From a checkpoint of a small image classifier.
Training: adamw at rate 0.00079, 8000 steps, batches of 384, held-out accuracy 100%.
Rows from block 2 of a small image classifier, named by matrix and row number. Rows with one number belong to one neuron. Each number is 128 + 32 x the weight over its row's rms, rounded and kept within 0 to 255. All counts start at 0. Numbers have three digits each. After the name is the row's rms in percent of the matrix's.
After each neuron's rows are labels from the 100 images, of 14848, where the neuron reaches its highest value: "colour at peak" is the nearest of a few named colours to the mean colour under the peak. Only what is clearly more common there than usual is listed. The data: rendered made-up planets. In brackets: how many of the 100.
# fc1: MLP up (model.blocks.2.mlp.fc1.weight, 384x96), inputs 0-95
# fc2: MLP down (model.blocks.2.mlp.fc2.weight, 96x384, transposed), outputs 0-95

fc1.264 114:156119121151078061188031113097103130153134124134169107109151139148081155118107178116146113156092121117113160096133126126122122112179096231108124151113132184144123143104125186037132109119143125152122181122094110084116114073207112137139121122116080096147142167113108136146094147108152137157
fc2.264 108:175151137131107098129086136150180097169099136085095142079155132115157089136124191099059087187131147122163110134155116124151123151179138125109185127154176141086146103151126145140072067099180144141107112143091185075121136151121074160124173078070178163136140088148150141097088124158124180108
colour at peak: pink (38); grey (33)

fc1.280 115:130098105191108104074075079117098127191105146159193133123136098122097115114148139152145140147137127075145114208149124148136152116119117067158136144125106146130133098099092174139132190086072085127169077116219128119134146172137141111123107090127158150163041146118129115127152114135071106176
fc2.280 107:059164194170147147142089147127158141081121119096132165088093079074164120126119152139136115225137114153129106097163109143151117072167105100102138035111149138131156109134159094125144145123090109126128115095149140127199095110164114179168128121081165120199112088162142124134145150138081112089
colour at peak: pink (36); white (27)

fc1.114 075:166089101127189127107142150151127177075137115161125085091170160104175103163108154173133109116094198147097131149122143138150187152116137132162170149136129124130150156150107179145094109120082015090141105145123165106107083138100111073164188115147069137119084161095113143104148128075111109164
fc2.114 058:157122102153134166125116167090122130171170091161137090169163180114131117129097089114129155052124111083128092165141170142179163082103136116138106121095141172127150125092070123156121168141156053132122138138177097170072151101094093101061089148179134106153157159098158136135101159114052084145
colour at peak: brown (48)

fc1.254 079:122111045155114125138159174155151134149141182158125083110123132120127098198179138170138163120141076046119067108147141168143114053116095138111110121088141084133100147080060140111131138117155157165147136122159130124153162104086155146189136176143111200066127104130136110109099102130157166119
fc2.254 066:146150105103090166038108172138128123153158157145150085128114169167122108168093143124144134144120067090161178082124144130162172141118149113138138092065113179137124085120060072099106110144050063185166147169149128139119170083121085126138133144163094113140100128127125161144121062160137110101
colour at peak: white (43)

fc1.275 065:125066041125154144139105108115149143178179140142101178138124171125144119103119126064132123073107125080170115178090138170120093119164130168122132136119142100047071088132133132122128180083102109089155176126093107089134087077134147126143163155202142141100134134112171100115171122115122179182
fc2.275 047:120101116167151123100124176181160152139177128095090157097153169125129117138124162168054110164091170113146146134105159138122174139137152122126110129122152094101084088086147075120059136079081173156179106108143133161175188125068127102143098126176134076169133139125165067117071142104111188142
colour at peak: grey (43); brown (28)

fc1.35 117:162150155115104137132073131137084125100141127116185107128126142135080099130159147106152126088149097119133216102123130136127155117171105092157092149129152144157076075119149113131134178047152164137089113107072213180143184115071082115068145181152126122090123120153127134153116187135093153171
fc2.35 109:123096081047138075115165131117125135163160158151120082126092085130091113101080094155164149157105153106080163141139125149063183170093122126161090152145089128179150171090162152109163172170139168164131160150090119117144092127069089153152114133156143102075178128106084089104129085105147076125
colour at peak: white (42); grey (41)

fc1.243 104:141130082152080143166164085081158108178153194155117208096077125112163136126112138097160148109113155104084173165125085098077116125138106090107177122163130099166143098137115115103118131103143119109146081103174184145102099179122120185115140177131108136133132150069144140127097050054151108142
fc2.243 098:096122125150159131148073195124157189139201162178152115079121150108142146149151140124145139139143115108155127120162138148093099127096178078156084081100172112147148057133076111157110102099072094138160148075143165071078135140163124126117163123163139074173148171132155095124129152126053128081
colour at peak: grey (45)

fc1.374 088:127129080187099087177070057092073125152144156165143093107082132141147144114137139107124125139176079114079105156183116128152097110143101120148103151114132095181127087148144094131124140135187111125075144098108130090135130066123155173198043111095105094112154172124148156110095075110159126094
fc2.374 072:122167080141113158133181170100175166106141126137136136121128138059141171196149139154088124172033172096186109169173112136133123103110177094112091088113143142114104118180079131126148128127168128144099097084092129131121111148109128103185118128089176115153140168114162084164052141160087127095
colour at peak: grey (64)

fc1.20 096:121183151194153066121132073146139132173175088114136196145124095077080143099095117112138153146117068084128170172145118165150176137117102113125129169129145130173075194139117105113173178088111144122047107138163145177148131116133113108118089161100109133161142168142100121165104094170136128179
fc2.20 087:115139096098141114126129180049128181116125112123135143135157111124107201126104108132174197171099151108090085103136152134100111087127137123135101057070157137102129146181128130100153132186111087120160129058158108134125096193114172171172109096129109115176171170155175132108144131139088064105
colour at peak: grey (29)

fc1.365 078:120144137107145143183144154148159099119170111172096159141082101124079137088152127158137116134076116114076188176157110112120094174062092123089116135158197080151080130125139197082146173167102079121143105144142119216125153175159093121126096159101125154131098160150144110141142089070115135092
fc2.365 050:152074101088158111126128118163092180070122137102158115162135113107129133151095084172174161118096125116195136025106131132108134172147131166144098113103108125118177079148136104133136096156058155165121106127147150142081137175120199114165135100181138129148181113112130108145065062128172138099
colour at peak: white (33); pink (26)

fc1.104 101:090138023133159116164091157151122150156179103135166056151134125119121147089151174150110146155135138075138080128121153135148094107111123167159126147103141140151098188127101118075084167160158141122108138100190146132079147118152119124178123141102088201157143158162059099120127076163165167100
fc2.104 073:180161120115098101055091104207102117134114117159096092125093147140108107158077151097123140128083112076176155131111112179139121158165157108127128137133179092093122136133128111160088146148183193154135174159096160121132158110059028107109130118123147102124109076130127121099102054147161112111
colour at peak: white (82)

fc1.152 087:130088167098085111177155061104154197099137151054150142123108164125154095194136115183138137112080152168171118104137159103111147162179131121095117160110131138120130156156147085174081065158144142117144143167142109125112171061171136127116135194192171078140133149125096105132158116117112093162
fc2.152 068:130148132135114148118132090163129089189105144097113102080146145091204156081135154153099106172145123139168116165137034115201149116170149139107125091143117167151100188109136131131092164116101098154084078139121139148149130152083118140105095124033080121107072112101168138162097131182123146100
colour at peak: grey (28); brown (27)

fc1.42 077:129120008146167106157109113143096127151154145143132131153156177092090113163120072175115200084157141072144132150180104159144148133125089193168098105123122076129134140139100127104113188086150138113122172087172102131114108095091143138172090114082119210100160128149096129130154121150119136132
fc2.42 050:158136083094082144059134175191102104172132131113186101107113167080155102150120134117107141150110128147179123126195136128100154159122105177108076136081119094151092107145074097130092136100111072150126104126108134150110212149086055139101127172108174135142125137074158116116059134160120140160
colour at peak: white (43)

fc1.87 075:099135119108150210136045131166124048109138160173160153166133129119129153171133167150131143083158118104149108160142104100163166114109155135103110137129161165141181158153171112127145155127109117134211184152129090137131130166098166160152121102137182086129097181078071123115143070099124075095
fc2.87 052:133126119157082109080135122073128147099164171157123075073104133145128106176137129169063129128123151132195104153119113087136097136130135086115100073085162123073117073147053067123151096087057101123098135081097112141110195146122153151128131126145150157144121154103148153167069129166076127093
colour at peak: pink (36); grey (36)

fc1.279 118:098102119139119090163131121108135124063137185108100073141165136157130085149116111195172179127092101134111051147167104144141170064129094164147152114096172062096144141122082123148134162120114138148117168098148175133196160138154069154153104136133130148099124103186083126161159066179141131113
fc2.279 131:137180097096084159089112186144141090150124131118175131133138142165117095139143123061125121138194063092148083161142182126164150100111157150117150078081141160098120147159081094099108090134120066134111165146149111138151195139130096119109117129136086187132094117186130195167093104194124127087
colour at peak: grey (91)

fc1.191 080:124080105120102175113153079116139130065138134124114153097139155082093151106158124083116137086127176149178108133131177138117157131125171087083108106102188086126156212086147126185121093097121090144185094152145104111105091150175134136103086176159170104097059076173126115125113112106111182110
fc2.191 061:094144145170067138080145133156177109139163145083089171067127114120201174113159158113073086168106180185158080176167113120173154111156130128116170143184177147083078098144094176152148101131147109132111134173134171077126121139136086162137142064103136152113145139115152124137100161133096131107
colour at peak: brown (38)

fc1.24 121:166115123162079136152084154164087065125172121137174105108137128108077133126112169141160081121097152165088096128145162087114107111178105156120076144128147175094081181171116126107084123067070133120186129155094149111142068123151150102088105164168110139076110129163161119157126099151169111206
fc2.24 133:079119125104157118124155101142164123110131115106123147144080088129112170100116103157162151215079156076099145144140078173091094104135077077129102109097129134161193104134204139152175168135134151129156067104114120133181059050083136138182108123148152098166143114155144127092149117124162112148
colour at peak: white (84)

fc1.172 084:152132063128162146136113168140119145109173149111100099127125107091143104129148150151152175074084087094156087093138103130178101112123088104149183168120104108110147057106097127165098178136137130074138155100152204162190177129151094126154068188164106205105114125152113140141104134151172163143
fc2.172 061:148159079090115139071153169148146088146152151156168109119110164138123144171099154137087116108149142100116104101151223162158132130111166149177093082129148180123078104105056098127137115150059114156139124161149083090112158126090094119147091083164119158103137179122151158143082088172139076075
colour at peak: white (65)

fc1.213 090:130102000104085130137092084135141120121152104126103088094139111162166088178160124155125100150076103165101071167132126113085171111079102097135130119137146084104108130106134129128156108144130069138163166116175141134124192145115110101173137142129141122143131185130158075151152082160122195174
fc2.213 067:141150091135112157106139151175118108099143130138154111133115154168182134152079141103179142191142114095213160141122079111167113155155121098171054055109111131107138084133140069149139150149135149145134084148109089167082175096098078166077113173123144115143122114150141126160148138199115070081
colour at peak: grey (26)

fc1.59 118:113124079185093138104076113072092071191163185120155161132111104149149157104140151103105087124145107091135115179128124183091158082121112160114121131145094140100111094108102115153123105098093195149141086149170107118144151130140122193099119109194134138158073169117208126147140108111114186184
fc2.59 119:117144126188103153147119149157182135093143139071100154071118179127177167123153145091070112204144146160175095161144111104165118151170150132063103037144178142088120085135109122153096105086114148104096100098149172121144155128142127154111160098053169130157138124130134129124124173165098129080
colour at peak: pink (48)

fc1.300 093:148098096082135193113128116049139183094084105139139091130130151138101131120121075136096141164113104158166174097086137098182132112145186108073087153126145146189141153121198123128104176099093141072195092121142095091113111094118161137160083108121074099120125078138157154163134090157156121155
fc2.300 083:144157114094195108162126125073087149120177120122145105070120139156174096124134139132123148255130112125151140111127019108111099151158132112137122104112144123115145123215108087133102141140095115106176074108072161117154102130125145158107153117084104085143111113099154103158136115101112113120
colour at peak: orange (30); brown (29)

fc1.216 121:137084050136129144156075135169102148131139127096148079110130172153171098156155147142166120140159192087142102095133097100154160114094132169109099108124085102141143073151109212153192134096104104163170105139100151127099209111077128118098145125141129114027119122134145131136103176103125134094
fc2.216 117:095131089102130108060188155092112110176151078152134120161122125120114155105075130138160158139066178120089150161153170098138141082097158129186063071091110169163143146158141163113165205158157122135120110160121090139149107090042112130130146158147104105167166122118106111176131144145108080108
colour at peak: grey (26)

fc1.173 103:176132239160120086173134102134139086141135107144097173110151125069109179140133153108183084138114077124108171168167141134082152096150116137100104143133070142117100061124167103090141122131164127098101141137183160104106098118129195137191182154078103134086140128144105102109105158107125095113
fc2.173 089:170151137120100102048132151183126094165170184143125066090098125121144117148146064125172137180073150069139146127129139149130175121096144100136116062097132151125152151130110165099134127117197173171148143176125111124130121096041049116132128140115158107154117107154153117155082148150132133068
colour at peak: grey (40)

fc1.70 101:170178122119129183159167075044131148124151190128115103118139164125074137106122101107143154145090075092165118114140125149196138150129151100096127174120114117158127127124136129187129118150122158143208085125180230150090092139169120109142077119129089116108160074126152152142110096084127097141
fc2.70 097:113195148127114112076087117175152113159159109084104145076121129094189144109139160104108119194120151149170110165156077123125168139145103093084139067156172162081137113195103132157101081134171143127103090163112144070146134154143082159143158081052148125164109108130112150121098188138130152094
colour at peak: brown (49)

fc1.115 137:134132159089114128064079115091095136116150131159109163135170113106129096153171192099155135133070095176081096113152141116162152111162072123124130123135153175138100158180110109126159192076159132099163161139134167124101082134070005133145115175090116134143097107156153088110118154132159135127
fc2.115 159:135149026065124123130179152088090151110131114169118129180138106136078124173049104137143148106099124102118115130163188144100139120037135127144145101138101142150142170138110152095174116189194156114124135161116096117109058169064108131132114143155147120130179139127119132153145140093082097141
colour at peak: grey (48); brown (29)

fc1.277 112:094071082168098145117041104113081131207161123160171110132102084159122157100169123126096150158112091133159164197103113149159155090136065185113141160164101162156129097108091143110131155102124130120197100157199133117125130131112149152130134161178159128152122159129141149161129102109106184176
fc2.277 094:128157115161117113145085130169157095100166141093108120079107166166194095123123130099087122199119135102168085159122098089157119160182130086078174054152167133146186097137094098145116092083204159116096156122148204102143120121160098127142131132091189118142122093139123113122140156109133171087
colour at peak: pink (40); white (26)

fc1.15 132:187184141074105108163134077163092138095146088133103164094126164156111165124160106121167095137130112158133231158166122113113175143122119122165111126137134156106090088110179095108145171069149116124084172153154161160112218145108100118114137121139106124077102117127097063148135159160067141117
fc2.15 167:134106093054122103080176123143114122166164127166109111141084110152094157102074134167162184094084160112095175155081152139097163160089138122161069149113081138140113195116139186104155152183136167149129163175110067124099126103082095123171148110191098119118155145108084125135114145124116077119
colour at peak: grey (58)

fc1.164 115:122083121109097123168064135121073139130143151141191090127152096138128109096167200156149098154154101175149144178132125110184157139166075184091092199135111197152077191130115114103120089109136165165179108151106131092071154084097179141094121102147137109120154141146126139150117103146161117161
fc2.164 106:204128140144100113163143133110158131124124092084149134084136127151187126112138142076107119238100161098159075142105089092164106162196148129079150068115184136100175117156123100133110113143157136100063084074128168152148132160117113152098153116066160109118126114129135146102110128149164170086
colour at peak: white (43); grey (31)

fc1.74 080:134079139083145074137080090093131171116140090091087162119083123149162161193103113135127166181076145167038148070165147079144162159149110139070119183108098141138149123101146103105086153166174113144100174106151135065126125098143105165134092103146120121090106160146158105131090143158169141139
fc2.74 063:160130114137117133114105148122107090087144145089159103098131104084142141174116116151121087255139117148130151127138061149150113166122113130133138100123170114137146104157175154120128097139129063138112054163084106138174146125109084170106118081097072091148154141153203095138059110136100146166
colour at peak: grey (32)

fc1.349 094:134071002191124112134089171100133152180137126098166104118095116121137142110142165169096167125151199072112037100097109110121068112080104141144119103092173111106160113142077129106132149156099135141150116123119116171119132091154138119134093132089094132169172147148156140122126087128171139114
fc2.349 090:109129138130062144081122137187162073155208132115128062095130140128110164142157166130129126073090135114147151144131172153099170170128163097166077075076132150112078122125085135157110146128082137143121146118092114140080170071085073115122164101156149118126148151097144143106111145179166129043
colour at peak: pink (34); white (33)

fc1.357 085:117119117144113146165111049128105175079094096154145090135140142108162119112121082109102128162155118111153192155147158118166146152163170085111100133129176191130085144107160136097150169117101125113189109144193093094119085066119174156086093116108150096121070138165137171104167070195143099132
fc2.357 067:133141148093172142133133119108139117120138111111136111128147135109169148147155086114172139246112128100141086153180036136169124148138119095107119049089141128131153127200126086118114156160161080124098091066103147130166114148070137141098118170077116131158148107159184090141116144159090094092
colour at peak: brown (44); grey (35)

fc1.356 093:128176132155089139142075164134148116146157067069174128163119138103098149145114181085083094161104130142155153139093136148142121106124193174120105091160151147099137098166148122096117122165138100147169153154128069117084115098082130142133120127168157098186127201119136124107136133088089247097
fc2.356 062:153109180198125154176122097145132156112145179137130141076131157158177122149166178108091077147204097107188115111122132106139094128153147142120177146164165086063114094157137057145119090056133134155094111123112120145105172158211116150086156127114130116102097116141121154144105083121131179107
colour at peak: pink (31); grey (25)

fc1.92 089:159080111076142126166077132137141099143135116138169141137118140119044131113150135154149059177103203129067133103125121125105133145116142091123141128129149142121091150112135173202168101081105120164048147134135143231112130090146130167154091176114107176119133132127173141119138148138145201151
fc2.92 091:117083067129161153155164117084092213075147119138136120176105152169116172152115106147201140129127098154109138094113124102119106147087146146183109159086112101124187116127123140115128163177120159109174120090167106129128140114128223082084136149135102124155183195125115065141133109132142069130
colour at peak: grey (27)

fc1.129 079:171118159093143122146198189177106161144129061079087155066144113126157097143166099105182129087086172164153085118130157142096127125131132135143132121115104162097091131178080123138125103089092107128124148143053101127147184136107121120120102145237132089089143106096112128094107132159148078136
fc2.129 061:202097168139129076078119158110140132136175135126148073113159169086086093153115124138106126039067120083189103114135212091163100118096142124138158123130136153152120092117092107147094135149145144157077191145084100130102132144141115122121107090161103122088154158109116128168075122173106191153
colour at peak: grey (27)

fc1.31 116:111149139116148093125131133178101114079114102122097109109139126133164098110118143137119178128105099135168150108115126127196124154175175083139116137146112184193136132107144125078146115104121088107096127148151148000131119117158124074125107143155126183106127138122109095145141149119146038156
fc2.31 103:097111081140135126200197161063092165064165087145156144172115137143119166098104100117132158094115132161146132171137156083149079113120149169125095116123107166175125125116115101115141152128103095081090110071171066183088121122119197082078101157149106135118133173079138106157116158150096114157
colour at peak: grey (42); pink (31)

fc1.183 120:139149134131075127148148128120110164124089118132160132114102109128138144099188171133141135074123057126108106166152144148116115080105085067116141162144120120131092157140141128108156142125131147115125086140128199133177057105065047172172108226128140077164096127117197105122081146141147171108
fc2.183 126:104148127096137125153127177090101173094219184175144099116114131125101134154157125178144160119089121104115104101156156151115137073054158076126132099139121110223141119132073149147144150151160122116148194063107125126153084117137104120148138175174151114134118175128163066134143143118076092101
colour at peak: grey (31); brown (29)

fc1.285 100:158095214172152089146112117101117137156131140161129217098165104129101187121086107134161073116085065116146111241171124143104177125152113088116114140107114101140156125096135114117157142125076159112096074125120143101099081133135146172121112123127123110085167113098162144125087106161099176115
fc2.285 084:097158135093064134086147135110116134149194145127107129104089142129157186096128131149174133175075149134109096183162158140122152113109123101131057041109100183152103146159130186092157165132170162135117124095115080142151094129080082154153113158118140078179109139144134136142159167139075066089
colour at peak: grey (44); brown (37)

fc1.180 102:121096070171117064171108068108161183102186131121163119169099087147126142100092167104092113108135121090139142127099117163124150089142135153121122140152083118112155121162156143070134157128121143117173159144161105085142108079133158164114088084146095191195090149131188084102129096126164210102
fc2.180 082:145159115146113163147153186173147131102139130120137095072143153091174142174148119098060105208146123098194091150186128125124126141128129125115117101120180087127136076130105068125080115141114095128109103063078137136148083143103090108132102097130190151148135175111194144124056141164087162131
colour at peak: white (31); grey (27)

fc1.144 100:189098161137163078134097146156110129136105143136112197136130122146089189151115143171115123169120082133163042186125173111148172143174149163149171170104072084129095128147123138137129152148109120118164080106128126090110041126148114136108160163085112114064144158128221135140126111130109108116
fc2.144 075:155140140122132043096116101116155106188152108124106169130133145105153192101122119147105147161109149170061138163073085137087147138155132112161089081082166105088154122155156182170141140108138180136170145171093154089143110103111101137195149147154082083151175172108059111151128104119120083109
colour at peak: brown (37); grey (36)

fc1.284 080:205122151153155145104118187122152065118146122081090118083159167094121125126154134155160184170141107142074088167129139089066143138142109185137129140128127139156093108130069103150159146091123096101222086143135127069129066115067146151151153137126114081138129156135176118112069106135087115128
fc2.284 047:184123108103092095079125090121156106170172136096107114060174157137126146158122122134079172161035195101152109193149119115081130177106149100132081164093159122130103082181121168152137113150103134122112126105065099067150128118107145115140126069085089103121181117101123128100118086127148107119
colour at peak: grey (34); brown (33)

fc1.369 074:109140184187143131126150126138061144099142112110130134116132183093164087109103158122132141089065132140148098152143191110180120108199147046156110093145117117152136110146107137082156115094120095079189144161137148087167158090151148073106070154112112153156116093132152106097176150129115059171
fc2.369 053:153115168141093110115176184087129110079138140135118118139136180077081128114136138140137119049125083093133087134147210143176112145133114099127140123124141194107130069118139091124104163159073132131098097085165157111078134097077149112117088119189117101086176105094111154160080094145065152167
colour at peak: grey (51)

fc1.9 087:157155120117095056102089102124074112143139146134162117137136157143135128145105160166120140150152150083070117082133170120108146158160091187143135143115136136139076117173150098070099175119114142118158107133131181051130166061183087119109084170141111122086123141073176121138107181108147118217
fc2.9 079:108166110140132117175173115153125085160121090106117209127172102134168145137134177085064124185150111105149063180142113108128094113161104143073179070193139147106109147114143141134090085129166102062045146133143172138137086133097116158156145130102163193099134144137108171130130145136121148113
colour at peak: white (37); grey (28)